A small contrastive image-text model, trained from scratch: text encoder norm rmsnorm, trained on rendered made-up planets.
Rows from block 3 of the image encoder of a small contrastive image-text model, named by matrix and row number. Rows with one number belong to one channel. Each number is 50 + 15 x the weight over its row's rms, rounded and kept within 0 to 99. All counts start at 0.
After each channel's rows are labels from the 100 images, of 14976, where the channel reaches its highest value: "colour at peak" is the nearest of a few named colours to the mean colour under the peak. Only what is clearly more common there than usual is listed. The data: rendered made-up planets. In brackets: how many of the 100.
# convs0: expand pointwise conv (encoder.blocks.3.convs.0.weight, 64x16x1x1), inputs 0-15
# convs1: depthwise 3x3 conv, stride 2 (encoder.blocks.3.convs.1.weight, 64x1x3x3, trained with AdamW), a 3x3 kernel
# convs2: project pointwise conv (encoder.blocks.3.convs.2.weight, 24x64x1x1, transposed), outputs 0-23

convs0.49:81 33 59 67 40 49 40 54 56 55 74 52 39 72 68 61
convs1.49:23 29 37 26 52 52 55 44 58
convs2.49:69 43 44 15 70 78 79 58 53 51 45 55 65 52 51 32 49 49 41 64 57 24 51 56
colour at peak: grey (41)

convs0.13:36 68 39 54 29 45 80 34 72 61 46 37 55 55 30 59
convs1.13:58 68 72 65 77 63 53 50 53
convs2.13:28 55 60 13 34 62 47 55 59 64 52 52 62 51 15 74 54 74 50 58 53 49 50 39
colour at peak: blue (58)

convs0.1:39 52 46 66 67 82 65 36 40 40 64 46 30 31 35 42
convs1.1:32 47 61 29 61 69 39 67 67
convs2.1:44 50 49 39 57 50 41 68 51 53 36 41 71 73 39 29 79 46 76 64 63 43 81 60
colour at peak: blue (73)

convs0.25:27 57 46 80 51 48 56 40 68 44 73 72 58 58 65 66
convs1.25:63 70 78 49 63 73 50 46 52
convs2.25:78 42 31 31 45 52 51 59 58 23 51 61 46 42 52 26 60 61 51 40 31 50 85 35
colour at peak: grey (40); green (34)

convs0.22:22 64 43 34 49 77 48 44 75 46 54 29 42 35 35 48
convs1.22:59 74 62 62 74 62 59 61 62
convs2.22:46 57 32 32 76 26 64 43 25 62 44 41 62 61 26 47 42 67 72 47 43 71 41 50
colour at peak: blue (57)

convs0.34:42 38 65 58 76 52 32 52 36 40 28 44 30 38 74 62
convs1.34:13 36 41 45 37 55 40 45 43
convs2.34:49 61 68 61 46 37 42 87 79 58 61 61 52 57 32 65 44 35 46 69 34 62 34 61
colour at peak: grey (40)

convs0.11:58 65 61 12 34 44 74 45 64 38 65 53 56 39 53 63
convs1.11:36 38 26 45 42 42 63 75 62
convs2.11:49 36 53 50 52 50 36 32 68 35 35 54 66 62 46 12 59 53 34 45 74 24 30 54
colour at peak: brown (73)

convs0.4:60 58 55 60 63 29 48 70 69 35 63 38 76 74 39 43
convs1.4:49 27 39 37 27 35 43 35 62
convs2.4:28 57 79 34 63 40 68 34 63 41 46 58 25 63 33 65 32 64 43 59 44 66 70 49
colour at peak: brown (70)

convs0.62:53 50 59 47 19 51 67 32 64 21 26 61 52 52 40 59
convs1.62:56 63 60 58 69 63 57 73 74
convs2.62:27 42 48 31 58 57 38 46 82 41 47 51 43 46 74 67 41 71 41 34 76 30 38 50
colour at peak: green (81)

convs0.2:35 52 54 71 65 53 62 70 45 63 58 58 33 67 70 79
convs1.2:52 54 55 59 72 58 73 76 62
convs2.2:68 45 53 47 59 66 61 41 87 51 56 54 25 56 37 45 32 22 55 45 68 71 67 45
colour at peak: white (48)

convs0.39:84 61 60 37 45 28 52 71 56 59 33 59 74 44 47 47
convs1.39:66 78 61 58 73 51 65 53 53
convs2.39:44 51 44 92 61 78 55 61 47 57 35 30 37 39 71 50 56 26 56 57 49 30 44 49
colour at peak: grey (46); brown (41)

convs0.30:50 43 33 51 57 75 47 52 72 70 37 67 72 45 54 77
convs1.30:46 59 57 65 77 64 55 71 67
convs2.30:53 58 43 44 70 67 49 36 51 56 64 42 30 48 79 70 27 50 67 26 63 22 38 53
colour at peak: grey (33)

convs0.53:92 44 44 45 52 31 60 48 58 52 68 55 64 40 27 52
convs1.53:52 55 52 39 73 69 35 60 75
convs2.53:40 60 43 48 56 69 55 90 41 64 52 67 43 66 53 49 57 18 37 47 56 52 19 52
colour at peak: brown (66); grey (34)

convs0.12:55 39 54 78 57 54 53 82 80 55 51 49 39 63 66 41
convs1.12:45 59 61 56 71 67 74 71 52
convs2.12:71 53 47 67 46 86 50 52 45 48 51 53 52 66 48 67 60 36 20 32 42 82 39 44
colour at peak: white (59); pink (26)

convs0.46:52 30 61 51 46 47 35 38 63 69 30 62 34 41 21 70
convs1.46:48 67 59 65 80 66 49 54 68
convs2.46:30 55 53 31 58 40 41 54 70 70 59 45 65 83 45 50 44 35 78 39 45 78 46 40
colour at peak: green (48)

convs0.16:56 71 39 63 44 54 47 64 50 45 66 75 39 57 78 24
convs1.16:39 30 28 42 56 40 39 28 36
convs2.16:61 33 36 49 55 21 47 40 53 49 69 47 19 67 66 36 66 49 70 52 59 19 48 45
colour at peak: grey (42)